From a checkpoint of a small masked image model.
Training: 9200 steps, batches of 128.
Data: trained on simulated telescope pictures of galaxies, 195000 training examples.
Rows from block 1 of the decoder of a small masked image model, named by matrix and row number. Rows with one number belong to one neuron. Each number is 500 + 25 x the weight over its row's rms, rounded and kept within 0 to 999. All counts start at 0. Numbers have three digits each. After the name is the row's rms in percent of the matrix's.
After each neuron's rows are labels from the 100 images, of 14976, where the neuron reaches its largest size: "top examples" is what is common among them; "peak on" is the class under the peak. Only what is clearly more common there than usual is listed. The data: simulated telescope pictures of galaxies. In brackets: how many of the 100.
# gate: MLP gate (decoder.1.mlp.gate.weight, 768x192), inputs 0-191
# fc1: MLP up (decoder.1.mlp.fc1.weight, 768x192), inputs 0-191
# fc2: MLP down (decoder.1.mlp.fc2.weight, 192x768, transposed), outputs 0-191

gate.403 113:480528513470520541490460530483453481496500497471524509478494505491480501576479553499507477546478495458472513506465496487528532539521472512501502530489464527484503511501491548493525476533494500504467504510475495513481497483478498477458529504528536517507493534475494485453510492502471495520534488434491506523524499477476517467471515510473496513483537471519534507509503520515512492464533508484459471521520526453498556481478494525500552495451500522515474552514488468493525496495496495479513464479514563502511504489474507496472464445484522520506534519517507525516467510554508469476
fc1.403 103:523486476526528535496473549447471493470467502510527537517533533521504492478494513525502485491500431489456520500506507509570545516543473486527487469473457455536505509505458539498475480515494520515496498519485521466514538512480532481449463434485518488480503488460491451515497487522455450483492478502552509488506518461522524497513510537492488517484504485514523481493465518510512507485503510527510533519507471482528479493492513489549505458547496507491497475519500458520538492517450482490506530486459508494506525516507472511481501459488521506511522524525490537520490520471515512507
fc2.403 113:521538523479495548461533500465481443499490506474544516500490502474455492556480517501499499504479512458450524517489502472522504565569489523508487527485454502474484516494514529540503494464520509468476506470526483479488532498511508468442484480505559509531487493459516487476532492519474484498505497474510497542513481509488550490514482554460491499488486464476473501496454513512517514509492518505507503499543519475510532501518536518531525478495466521497456526471496461520472474492490491505502483534522551513486487519482509473499500463462506521532506470512470551505500482528506518477
top examples: tilted (77); winding: clockwise outward (70); bright star with spikes (57); barred spiral (43)
peak on: galaxy (60)

gate.3 102:504468523514517557520514524495455491475494509490545506484534504486471491538490498560542531548459491493503489521513463509483550535433505470486489522503515519458456500491453510508509539504466486497487499502501522498497517475514506452531540502488558475502504494535488483474493479473486490519507503487509518483528548522450463487509529498513468506510463458507531497503539510484505488488500539517505474470481479499491473476517526467513473494490526531459498531474497492482471473517441537467478493533496465474487520507533538534537507500491511513514504501527465506470532478512494541460
fc1.3 087:520543479515538491481465495535541535526470561538447491551537530510470554458548472485505503536511477446539515497514495525512507490517485489507504497530491499473554495473512505483481494524467501475483507468561499514499530533472507490461449521495492470494530528526509520558494460482497526558500507517502500496480508490488481503512510494507524439516475507527481466510468454514460526503508466477467470526465542496498490474503464526519512511530518481516495459507496465508485521472508484500500475476500516480519505490488510521473490506465500477481487511522517504497506508456468493483
fc2.3 075:512502489484537520499517521490546521531496510540488488498513487474509506482504476526525538505450498520494532497490486488504551471491519547486506529512540502481537452504490528510490541575456536466474490507476517536512502492467482470501507494454505477485492519508487491520472471489484521559491548487476529493572497518463499534501523479459519475484496481516434503530485467517487506453503491546491460510526508473464457464513491484512479511480521486486537515485504498507497477492452482447482483506501502495478515515526509523500522492536539493506514491500535478516457510441501504473
top examples: noisy (74); tilted (45); ring galaxy (34); kind: merging pair (27)
peak on: galaxy (36)

gate.679 102:474503498520512428493505474513520537476495464534479506480501522516452470521517493524512497488489504521476497559518482461496534466509498472484479499531464515481536543497470507476512517484506479525488507490493511482524485516511486537528475505527543473518492521484539490508473521533497502487472493544482531475497484421492509521490479471470500465446482527524477548512503481529540528501479493494518448485524486516487478468480527465535504521528510444522476512470463533532494476504508496454496473501504526527461512484481532493487532549517453538502490497512549529490508532517521495506
fc1.679 089:500507515523518439506471507510551505454469484523509479463528523532458484500489500514510480491466506512474496553520467478470511458522490489491506486525467490487516513493456486511479485502490477512500527506497472478523506526474486537512458512504513472489498523503528485533449538496494497501509515515489485491474522413501507510504482484480509471424521546496482561497491464542528542475462504505531490509543488532509491467476507482514489506541497458548506488479486543545486499494540533478505465507483496486462502507493537498507547524541485498518499514508558521491487528507506519488
fc2.679 100:506511469461549462476500550491530531512517498479497505525510456517536532506492498478517523506518496479506496495490481545486491494448507521547510513530529512487512482497514503479506547518494491498463495495471480483474545475492500494538508489485492471481477504564456489524517428482528497513465516509487482493521480517487501484545540545473499517543459496479516493490503521471495481495492524538499510490478450541489560534502449544470510485539503517489522504553503443527506510485463511474478546495511468501497506503522507488491528490508512468477497501488448473502510485510437468483
top examples: many stars (82); barred spiral (26)
peak on: galaxy (41)

gate.561 095:447550523485520516547486505517485477497487504522528527490481462454507468485503478523514491511460528486535484519486499507493456546487482522496482549502496489477464529475501463520516489523473510492495528481465474520491519507468485508496497474467505445507540471509475519493543518507536525533468494520502507445505501521491486484496508485517436498519525467484515511506466482484477498468474486479546502562550447557517489539545468526506475533481493510533485493528486516482481491504474456480528550510499544508477493535443507520527490509522475517508483492514501507501489533508490491532
fc1.561 093:518502507468529471467509516503477497492531558495488469516504525458486478514514498534470475480458515481503448510493486468565512509513535533503452484500507464520478492494440548495484531523485489524493490533520525495478516487485469546493492478459494518483485472471473526513516493518500485498485518504480529481512518485496550513489492530531526481538534452469532527517440427528471434492515529468486515503535496507500478501505511480548518511480510470488525503479527516502515473524473512502514537460511536507459520498469506502494483498532507514493518483501499509541498495467532482552
fc2.561 064:493502502497475499492517490520498487478485511519559556499527449465493438524505501492484505490480543520488513547530512501480506443523516514536504510454477488537510439522537487498473530503458507503499470500532471486516477511474469523509526508479527463522523476532449494495495518513449434500496548521465511505435493452468514534505556500526533488482517550505487472498467527519514462541507521478489502489475469495485445506491527516520500474528466504532534503464476518505491508510507493515535489478483497543490520499492502478485513495510497538516517484521494503496480492530491519485
top examples: lensed arc (52); tilted (39); many-armed spiral (25)
peak on: galaxy (37)

gate.376 102:479509485472475469514477555481486494491512465547530501500495489496498516517535464496523452488482490463461503504536508534537474487518517511529518507514469515456493545462477500487519516500461508514478472577509483492518519500508466524487520509506479488474512505507534507502479494440481481479520501529493516500481497475501481480473493500488485480518484476533529524459470486501474507483470534503510540486487515530446515478540500492474490480497496508554486483525570488497494485518465480485441595527511506495519503486537475523529499513485530528502513506506516557513503447489536490501
fc1.376 107:512492487511488488511444551493510509512496484528501487550524529483492531512546524522498495498490490462505494504554516523520479485476487532551506480499483533493530527480500437476490507500494494506464485551521471474514524490536505512480525472459480535496523498519534510535502459440472476513533515554489526484492475525511466442507510474502479488526536480545495479457475509538473497478496524506507495436512534491436496494519506500459489494515482496493491499490536448478539503518489503489459550512493483520509504495509505505525506508477507487499493476501505506522463449524555463491
fc2.376 116:503505517503458504486471521496517500491460519507482481508518561487513502526460554492499477492501506452480537535506490501511499485467474526489474496527466518502541536507505474486490525506476495494458495493513469491493532458522502502458484484477480525507526471524520511491525489474426557493487520495501540435491495506505516512510490534502479488501536445578527502515449555551481503473500522499522457464519489493469491489537490494472551500481484525450509511471529500517556519494490513495504525489491491500495491497498469519496492537457505478513494484492536549518474496516531475518
top examples: tilted (93); winding: clockwise outward (92); many-armed spiral (53)
peak on: galaxy (58)

gate.273 106:550487534518512534498503536527522488461516509499509498487503479502485528504480501490497512521482502502480557519539487574460512543505481515475538503507456467534480502517504537478516500498532494479540506493554538536498494501485504478556520495499501493513518522476494523497523453454528519484513557539491496504503494504449491507470511525507451526485488479475472505477487508511503472518502511498474508501508508466446527468504502468494458452453445520479460524477524517502477489501482484479499482473455469477546453507510480502535487494483470524530496509529481531504546483481525467488
fc1.273 101:494460481488513454466521472486475534503464519516485509510521471463529474453493528467486452453491480461491504508521499514494459433535564505524458507508525522498479510492474469483513495512588518491483523486481525488504523540488481482493513527509518493497495533497507520542485484529510506508445508485514494518519479557471502505502473490535491475513548544558525494475526462489476500494506512551488496522489485499526510504484489517557541524516547482503492501539474478531516478455458485492476494493466509490522493547468497498502515490473523498500492495503477530507502493475511487516
fc2.273 111:487499532528530531548545473483527513526548483493513540521490519505512475512514496471518507539501519496506509509486495526496534502486440518556554531518569493509555509497533474523490450473456486480510457477502523513497468475512541486503461497515483503500496500516495439502465510487502482532500472506511513489516482470491508503515470442456512462511541520533435511495449456492502502524504479491497484529512524526530454467510459471539493512473515432494515515511469494495471478504505489508510511524515509490473517468507497510502495516493482507467484515480533472497503473498477527498
top examples: noisy (76); winding: clockwise outward (56); two-armed spiral (47); tilted (45)
peak on: galaxy (81)

gate.764 108:495468479516481473478516512542494507461481471499503463516565474465500510491512508471491536467484488515468530521535510511509482495535509457515487480482499488460521447503481496530507497500495480560462469525515508523528515511496446561523510498526510487519494512510512485541463479494521550503517486489473539505491504472458496483543485495468501479475525493487469494533506485504531539493525464496545472459509556515482528506496517470471520527510462494503514536489464511501525538479510479487507432526540482500536506539502466496494507474463478528474477526505512506561503470508478516500
fc1.764 107:508525512496473498512530501450535507527516532493498534445453512528530503522479513520500477487491502498537466510506506494502478506484467522521468502526486479541528534483518490488495511476461513479517516475471522499468484455512550464488488495491488491493515520464516511455540515481513479536464533517508501473505461515575530506484531484515503516487491505500527482485471514490472444459480551525461508523485478472492461508537529470539533469502529504503488471521539496521471465518529512495531548481451518535477481477514504466499477515539544481510534496480491475456465523492514508482
fc2.764 121:460487488479509522524490528538503540432474510482473496476550494474526525467480520481494538499478471508442477528489517522527527510516515464510494479484480536513554525448581475497532474461486462534471487547467482542482536481496492516486477544502490499469491491516479506525481520505497528501491536524487520497524473486506511513533489497494489491517547471511458502513489484483510532491466507519530511464567499519481498531466498460463475503518483442483477509508525483536506539504469483491501513505497508500519528519529468475533508460514493479530494473485515471489498509498487496520
top examples: noisy (60); tilted (45); many-armed spiral (39); ring galaxy (33)
peak on: galaxy (44)

gate.143 119:465509472519474512482510471469549535479540499492467492496510487508503529511549496505505477501498544442476476522495534484493500489482485524470471478450473511516535475492490517556475485528523530493469486476467498506516511467500491516525527498495526453508460514475554501521499474554544513484495498467525498537500508541501502516511515496496522527526480512481537458502512470492525478499482473551488479519495487458566527476471501503514501455511515496496499464518511508494459498510516469507456505535495508511441519554464522541516476499511514509562478478469488494491504461501465506531
fc1.143 107:526508492491571469500542524551441477500480487513518518484472518465507476464441465488491493492472472532538561507480504526521506487527485502519523499520479514493507485539516490481500509514473456521495483509496527478473472505505504459470495523515457527527506473506479515493505537466464499518530488528495490471520506467516495512459468477506476515474537528544518532521473523527508514522499499477504487487498511515466454564529526477481538540508520491490469510538493463510491546482482553535526489488509472479536466475515489468494511490499504511448476475534509475494499494460516527491
fc2.143 094:503511497494508498469467515447518533473518459505474534458521518490526498520521493455512494541501519467522478452517545491540482510525505490487462479489502455492505484518504503554539478524491489491492526558457521483473476476474522550547528542508523482543486559487519511524509485516512507484463472525492548541520517514487513490486486466520522462496538502510483493511492495510541486480492449438475480516500514456530460487470501492480490532492493473505439496496527496492456488524524506500501486562509533487467499524463512496509467503504516515517492480482509497514488471491537500495
top examples: lensed arc (44); many-armed spiral (33)
peak on: galaxy (60)

gate.564 091:460504533477514478469508513502543496482492445500503485484512489509533515544546500489454563528444455505523501492520443489526475517509518527502498500556511509472484515487442466506504488511487547527494557508479509489529507499485499526496474507503466493516498495523480494520502480497540525576515503502524453476523524531496474470489499498478498522513481501472530493513493550487500497508492485471484489514492518512483459532509544493489506509466490528502499505524464450489538495514490501457513482489529485531468437539443510485512501480521520514478509496483443471468500518507512510541
fc1.564 099:524472442533433541512500479455493476534485525478482496516480467484484466491441474505535453475536502467483508545462557526492518490522499521482517450476507478528520537495521487465519535497520483483544456476517462499466526494524516497484541510510509496470493503476506488483493512522466523531501522535457502502486499476553531509498507469513528479502558507528450501527546475486534505487503539476488477523484501484513509468516472530516512506527511486505493474481497554496477490477497510533498532520460494505514498475562507507473478508498494482512526520501505535478489495488512511474
fc2.564 100:533432477542465492506469491464510505498475498525479459492488471490499528523491487456518469490487445489440483523474537503508507512489547515540483478509454508490549511452525477460522514499510525521503462513507505484474517510525497511507450494498480532476477523510478507514447512549520534519508504494517536476466502528560474422489494526517487519483485527463505504518481492530467495476496496508515467522490510503493456531531500538508496488494460475453487498483512523510492520484473527515482523539549481488497506551534517512499474509517499485523531498536504531492493529524509495508
top examples: lensed arc (85)
peak on: galaxy (67)

gate.434 097:518463480506518544517508521461520542500498494498495540538494497453489484518502472438456488524473471521473509522515496494519465475566489471464534497510510525512511492492495493502525513546511521522490515501528517507481458455530519507507465476534549463552492511495514495513504519520475495558515540485475485502500513505483553479467459507466476501524535520490491532495461471495514524462496496475531469514484515499451473475511535491517539491485516519496482471461486515485496499475501504480524463474461520538465478485502511499464517493529449513480473531533500501481516550482550500495
fc1.434 093:524514508531487476466483494511485480522505488475482497487508522498531519485527524504540493504531506490515512536482541502483481554471517484529468484514476494430500494544498471511489517476474458492490487493525487516503530547492518457466535457494499561454544507503488530509464492491543529472491457551491509494520515461510494494532545481498536535485496526504464460482520518489511465516501473537462518451527485541505505563478491528472493502497490514515509478479528516521458480483510472466470494499528489511502502497496516523532522486438525486536512474486506500510514449503455474490
fc2.434 090:503509474502504520554485481512447526460507493456480527509512502499518480468495531469509492505499488506512531474495551467483484501530503475522509498526475501459532491503517482458493470531488517537453498502559492534505502488464559488510470451502487505493511504509519540499446511506493535488521483509502513486494570528493522444485463500505556539499514503518453504498470515537536520474502500476492473465483482508459496495477515498521516496529520477510475433487469569500502514479529535483482521460480499544469524480473476498535513534508493517543490505469486511509502492495503502530
top examples: many stars (60); merging pair (25)
peak on: galaxy (37)

gate.418 099:501528540463491468514467508528482502480521494461472498521529491516482461494524515454483535504517491508531527477523528477508461497475518534527480495526490489493519462499510527511500494521495536469444519495487496507467481515500532515567495448488475513500510510496538490480484488479457510507473479441535522532502470468482520482504476525500528520483467510494496467535465527541434469462504513505504509553514560543523520475519490506488501488497514493509490496537482523471534549503489496532496499498505482492486515528465484530521486534522535489451500477448504567495489465499487503488
fc1.418 095:487522541490467452519509441480477507519485500516511502443529492507492449501508506493492509508485537509535542510504502478497520472505531544516496483487535499508494477508513500507487475509475526522513503449493497486503496486494492552591506499500472466517476562506487484500473477500474492514523476457516555534489506466462505492457510528465548505479529531503482503518478481495480469526477496463501533509519493535454498491506510461505498533483535504503521520511451517490534508492523456476514471504483484460527513505483509477530494484539548513474493442485507502491542547487507536473
fc2.418 086:524481506498538480464490482501510525506470473544478484479475490516549482513539491511475475490462441528477515519512498531540489513493531501489461510485493457471519513540496481498526534507499462503537504491467511478510471507462523483487512548516498486501482467506505529529483468470547508542526458518496496536486500549499529519505521514503486501532517497549469479546477529480516496492532509452523499530511497490537478507560507525532486491479492497507480489429458525472526479489534508457513439489512543501500517493476518466514469505485522505491501498474470444497507539502514462499
top examples: lensed arc (48)
peak on: galaxy (37)

gate.56 110:557513472507454553463485480491485436514520512500515475518505499499516512510490505525494523470507472490517500557499441495463480477476525532509478510461459479525502481491537538478502477471486508476454492507494538526488479505522501510543531497507493535456522490524478481482460517496535518519525493532470509517538491458529491514471483473537543467480504477539508490499535551514471506481511490494501544536527518516511488482496496498509476456514510488479465511566520505546503485483502475494490516491489523467462494520455518517489492459494510494543479448519519485524552473510488509492
fc1.56 102:533507476497468565453505488499486445514493506492523490503516470502520494515503509528503529465491503488526515537521442513446497480473543530503483521455464493533487492500522530451504486467511506482465455486489533504503495492518504474546550498554497530451497458541475483475473531497547515506515483544478496490504493489520460526485476474546528478502512497533515493488538509496466503489486496511511517516526508531497505495502510484512463478498533492468478492524522489571497472478489496478484523474482513469457520516455542526504486460493506512553510460515513503538527483496518504479
fc2.56 123:516494464483475501509461528480545473464462515509482500505482441512521492509488515528473459524522537514458557478486493528498490503524489538546501490480501524558515511522532478515502500455526507500510453524478527483493486527486493480457487531489443460502467482499514469546461488468467485523507481470520464492527480502496488494537473485526511487505511475492480516536531482513501477514509507484519530524520492500489478487463506549488465495489559510502495513506534537536501487503475509500531488505519549516515507513492502536530452434476526524496462476505543539506519488517492463473
top examples: many stars (66); merging pair (56)
peak on: galaxy (59)

gate.485 107:484467461500525486539457470483497516516466520520486498486498480502516494473530489491516503499484483512477465525506476482501525488490528487475553451507483504528520481510502503475483524502508476502523522516524473505493537476511488509502499501537505477508497503456480406513473537512453488507495485558462505494534468508441474482499500516502481457474479491514502513515534490503507527486494524495494449545509514543534492476495524431523560495483460480529462513471471473506507544526541528509477482541489510526483497524516524520504520446559501522519494485510512523481527504523521511535
fc1.485 098:494438482461556506521514466505493511482511496498472495504497493484512498492481492470501535480484481513471511509473483521531488465492529540476539506518488523490523471534460507500514523504540531471511499528534477468532527513525466504520500489529460471470511476478487457552520514524487494479447521548474481485517472499462516469491467488537505486465478495505524520478495482499537543500496513496500475538463499539518509449465508484544524492523492445493457493517486493532488554524518498498483493503457477508502485497469506516518525479539508521531500507518536540468449504532485524563
fc2.485 132:505482529483490508457502498471497511518472475496510456481511508569514523508514480503445520530503530476492492507513448506503474549496496551492480486506513449517463514501492498520475518487494473517534513501458530489497482518492468479494527503497464497461480474556498510518498455505550524483491512480494529498507487504541505524465541531478494547475529496495541503504506521471486485526534495503545530531483481507497513515502463525508512532456512504520572503527482462528472504497486479498494468502532515497529541484474492477445510516465479535522503529509456463530474453459500468476
top examples: winding: clockwise outward (48); many-armed spiral (45); winding: anticlockwise outward (39); barred spiral (38)
peak on: galaxy (64)

gate.311 098:518438515491551459506545506451497494504488496487439532525502487468500526513500500469480534484497520477496538451518502535518561489529484484530477520530460501501500522511500480502508474518549466522499485525529505510519447472501514492468488533504535493456558501492516477517473480527443474501478479497509532515507524525461486496501494496485511520491502460477516553538511545504469470496482488509456524489505493478472547505481500482517532521467494476496494526475486496495505483516466508519522472505492469513513500516525481525476506471501545504499487496522482544557461467498470490550
fc1.311 095:510458552556497499493492500477504554538500494536504470508482538503492452497504448457527510479509461499506460484513484531535550493491510499498469438471492501489506495502504505523514487463493499526509528508523497510499500462496522445562557470477483513486496516514506511470476498521506499479492491554494481482502525481494534482526505520488509441489485553502471511546486514494476502502500477523531514481517468527456523489490499509508502460523512447491520464539472482478473527516528528474508464517444477533510483489489501513522515515465508514496467512559507511503495469489494529548
fc2.311 082:505463478518444484492449518532531531525500519532515460508500544520534473436477474479500505504523507500501486537514498475489532502535501462528496465502557503514464517504512492500464545467454450551525539485485486520469531507515505490542538481483510515504446497511487506481503517492525517522474482509500441517508531530508509501501488519525505412518492548483480487518475494504489518535528488508514484511491524487459505506506523492514495469501558505521536460506478481500495539511483479467492546489456485525493478479494486502496496468482478517464506511496507486446532512497500505483
top examples: lensed arc (48); many-armed spiral (26)
peak on: galaxy (98)

gate.593 097:526490557494522495532526512490489510457518496483469519538487486477483538495535481485504506528497481446505487541470523490521452531499509507517460485448516471536485567457500497538517496509535511489467473498478490468532478472520505508473489475495540519487490520511521490518514487495491503521439540496434524495508526486466479468485532479475547492455512481529509499540521520534522470479538526509535529505493488517491523491472518462504532486471513503510497492529531482525525441494530535519502428475485494477500493499492485497495525448526494518500491476509505484476489494539490523484
fc1.593 095:466478540534465539533529493502499527498521470523517511542503541521502460462500481502531483481509528525524520534519504504549476508474511499571537487494514496509478494515502475463489485520500517519525477484506470560517503507496521507506539520442500531530527479529491492486497483505527465514440546491479503484535510497478481532511494482505497488567442538504450486478491492501472477529464490512504514518457447510440492471510489485493464464478492497499517531473512542493499528478488514473476456486486495522517515488502500470492488495517470478506496482539536487510485488543475465480
fc2.593 111:511510482477468480539509433507521479510505503509475496498509531517525460469481457513519469468460455502518468480483497485529497536507491490505465517477538512466534484522503520492458452484477512511554525507532543502455525532515533473498510515475523501515511522498515504500483512534511531548496495463538504505471509508529516533460501467523436475543490537492508509476487536500505534524506511523516491518465455503492450533496510515511471468562544462445489500481498497489518521517481502496513489512519483530470521488481478486511514515463470522458487520526476542469514519498508465492
top examples: lensed arc (43)
peak on: galaxy (92)

gate.563 105:497533526532494449520489537490493487509522492466494486507513512502501524510508489471499478486466486559466522493477479492466495533499460517521507581533514480463505461517554487494505491475551480492488489498514482514520519535437482506485521504499535493540504504515484450489500493432534476492505483481459526475493465496457511514511515501529493489492479509493490511524497559481509460498530540514515500480512506512527528477480513471477496504495502465487538507509441492543497491535465468496508514509497485466519492480491501470505521515530525450514492532507465509504531450536554486553
fc1.563 117:524454499490517553461485485492507500505494487503495501481521510496481484469517491518485480480526493461523513489499556504547490484541531538515515403499487534533455552515470516500496511528474511492491516523474504483499465503564518489509505483448489477497460501463495502516465471527510501482521493502528492512521550496523476502479492495478515522506496513503493424465517467491466563499463473493487477545451474456484485529514512522502515504502468553485492486496501507478501524447523541499519488484542519529484500520505533528494505523509477513515506458522510483491504502487497546511
fc2.563 085:493478530471515502416525519498517466516481511490475483489531529497514482489498490497449477479471487477486507508531517488494510513523507499481481451500492515525494489468517501521465499537505481538532527502503499501489487484525502514515483455477521502514504490480500464515458470501525492473515511522518485506499536497530501526465504533470462536469508496509496465520492525470495558506472478502509483548486463496454457502478498494542473465467435509518524479513516493554518496503523492522565511531510521515514502566489550497499512501502463485490499446521584496494518500475517541523
top examples: winding: clockwise outward (51); tilted (49); barred spiral (35)
peak on: galaxy (64)

gate.26 088:507508484508498509492504508471487489540469474540507493443516511503487543533566535538522482445460518450520491491488500537524479496503515488536474493523472541466484520483482501502510503482488513539513518516437556493534459480501499507516483505484497502475505480493480500517478508532467549536522513531530519509489539470473503557501519487486501512474514487491500502490500509495500499509502496458531516464483467473511480550515546463505489508500506486446528489507484494470487460540464490500506517424515476480472504482505516521495550525497513518517471481528479482475539470520530482452
fc1.26 106:516534487494535503501500534485488472478496474473496492505491467539482494513463462547493522506481463491483489494497479487522522466538496443467513479468517478516491493486518520500479492508507482464518497492515548504497487550522472519489505528502483465492508488465510482507503431541494457473553467464505552545534494518500526534526507516531530477520481528466540511500487525506558543507459529504471523484472507468528492494522486476530507528496539452469524520488497490546524521484491495527510532562529500491546507503470455485473489515486470491517498497484483494514456511457477492511
fc2.26 058:502545516491536520516487500504483497487495491486482488486520497533501494502477488537511508466448461473477474497502500474523515527572529455503521510429520477525498512479513482493506479508542506489509516472503518519515497543482476501503507567509532466498542458480495514508496488492481449443493479491513508535464462472474499498480466519544523531482466491495511491485522482454540476541455552483525475494470486487505464491515487468547508498508532489492487506512534500567523479527509526500521491551505535521515503509462497508482501526509492461533538505475496489515489464469495470528
top examples: noisy (72); tilted (56); many-armed spiral (37); winding: anticlockwise outward (34)
peak on: galaxy (69)

gate.628 099:514564502525503501482521487459527520506525505502487485471529486495510477523477515516534452493521519499514524545507500503488551505496484500535496428448498497506522533503491510554519482463466446530473520517471484460510487491520529556538472487476501541549501515499488481467509456461521493531527518486502505497480496481487461525493483463490509516495500497466483545486486466501519519527447500468495493487479530493450494487541504462517495464494485486481516473510514532481484490502482518516506487540500506487476488524522507510468509502485510501530428513575519492533521513524486525466
fc1.628 091:526497481500521539501539526510529490516492537534500464529488502493492501476509539495539500441488522497483482484534445478499496476482506471495501489505509521533479466484491504493533550519526511476462512535518452495500502479512456516489492516516517512493472522497507499491521511506485476543549442476525514509534507475483464527486470492519503504440531491519527498499465444499469519548508480472515494545498467493533438533481542481528481489513520484524533482467489480520547509536466485472493503488481519541477508495491499523457526454509517491518485540523432498476489496496492517471
fc2.628 101:519479500502530503490483506509529476487547481459519453480490552504521489558490492519524481522482482545523502546477473513495519494483500514542546467522506516518538502476502519548521491471471463489478465512473457487525511451533488573510455492518493482524513531463499482497505481458510503513482518530505484496498504488507458537495531456518519496505523485485471498484458455495501544511469477475456509456518533488477503475497538456544548450505493488519492500525520493515509467465480477518469510496509505511483491489521486523507521453516477504509464530541500492514504516542496531490
top examples: many stars (72); edge-on disc (61); many-armed spiral (27)
peak on: galaxy (40)

gate.615 108:467514498494480533534512488441499489516502501494529540482486498501471499466478520524490471522478510478478476563476512499488497550503495513512497481450473486513510503509454512532548529519520505551544497496488482503500472505458502448471459480500499511558500492471461456502497554518478486511511493525489485487531493494493539531517487490501504508506551457528503524489487541566517496510487491470486467506522509456499539488498481488512540494467521489500490525489489494559504546545476497475512492507464497468538496511466462466457528482519474519531497507528466477519456520504506519495
fc1.615 098:473479538497458485516536496483517475500471501479516538502482498504527555492456467498495456521489523496501542539493512490486492492491485496476486490524536512525527498506500458460498502490466491516510553559484515483507534505524530478480480490521473484486507477490477509494474477513520490530453513521470461510497527493514499516504478459501498529480478495538477542562503527497469481511506440538510489509495498505535509528536481464507569489506496477513515475505471531497464540516487511492506513505514509480544452523479534505504502529447518505474468529466558451529489510506468466450
fc2.615 105:462498485451474516526531500490534515473484500500471486497499473485513558548483454517548524523508483485523499493519476457547511473475512515522501505558504518554523539464500511439506484497514483474484447515473475527514524532463493486498466522511495505484496471540507488513495533519519518512488517451486499502481446497495537500516466517517502532502455525494504518497552448478484477487494480540540460510502501530488503518484495527498586479522490510513487483516496490521492472498467455487504499478505519500510511442468520499532525495496493547489513488481473489524470499463516501503
top examples: winding: clockwise outward (71); barred spiral (55); tilted (49)
peak on: galaxy (85)

gate.634 110:531509545469500583513517445523446506456495515500505455463488494506458486491492501476495510488469501490509517499493491507517502498487507492488516487563525518448484494525485493510507523526499487516485524485457503482533458499536560501502486483447518465503479487494477498477491590518500491506484523472487495507454522523506505518491452483544478510511523492509458492476510535519500549494491513515500503538542523485487472484472518458521459486518488500505515491504508540492515478466478510495507548487488492490426492513505496479517540516526511507484491490493516538502480501511572503513
fc1.634 100:482462499507543487519474482523466522502531515509538475496447511498465494461470482485488506497475489488480502529531489471444533477503514489431519453475480520539461513456535545464467485503494533509489521489490535514514512513535504510516530472527514438496503471518529506521509481491491498508518522483516494495494500529484536524512484487545486507539572512500524505437514490518486485482498482483526527504526509512501495459494499499521504541463543479525508529501505507482535518472485504472512490512494491539405501496478493522477493504489444520496455498521546506486514501504498512514
fc2.634 073:513504494510518450440508502474510504494509484499504512517488528503486480493519477548494494493528515469480517498529456514554522521568519509500496474522520474535517486503536478534539493529497465505534542527470514467481538481477475487525498519498503467526483522506499507509485475526509497511485495519486508433513477508479479508499556497447491480526470485481468521501479485471533473476491478434501513480483526533505471515512481499467514480517520481522468558445531439512463504518439486478544479512540507536515528470536473532488512495527483523500514510503492501474497475528512502487
top examples: noisy (66); tilted (48); many-armed spiral (43); winding: anticlockwise outward (34)
peak on: galaxy (49)

gate.603 112:505472507510510562478493495487535562506501472494471487523494461462505503514504541527475475464487523492470512493531481471497471478498512524488506531482533529484473524463505509493504488495532516539499467493518509520489451482496466460468479475502513503432495519483560495508477509525514495541520520456553521540529503526484516521484490473494526480458514544498502535514504455487482506454501502527491479502526489501534499476507456516508530501511501500505534477493474528496505520478450471490464469488530520546463500526475515570459529503516522511511460492475485474501492523490491519554
fc1.603 105:503563453527493511478510510499474479497530523502474514506509490518490528494494500460498546458517495513499456527474505510490531530501476500529507427522492467470478544575487536507506512542515456491519528520528518492494500439544500492482522509494503522492486500516452521486519479478499514499489478501546514451495533474473505488510482535469484501502532448509499508498474493494488459505457499482493514483522489502467514490502525473468463483483525497489467531518506508496474463525551473496543515494473494499554506509461511470492477488544458480536512508550505525509538529482486508537
fc2.603 144:499470561528519482478491498482531564505547467485503517528536535523473495506472512469499479492500528490505465512502523514527488481514492512534498501529537495487501510457495470521480546467476499468538489498496496550503523459503493509505510503446488510490481513527552473535493534522491503525476524460500502542537469510491478501509479446497527434462512484482484477550514440518497468447473485457473509489458527469543510480508512484484507503512520485485480497538507501492480513534466481474509508492500503519509489518484546542512524476494506485481477488482518493543475483498485548539
top examples: lensed arc (67); merging pair (25)
peak on: galaxy (49)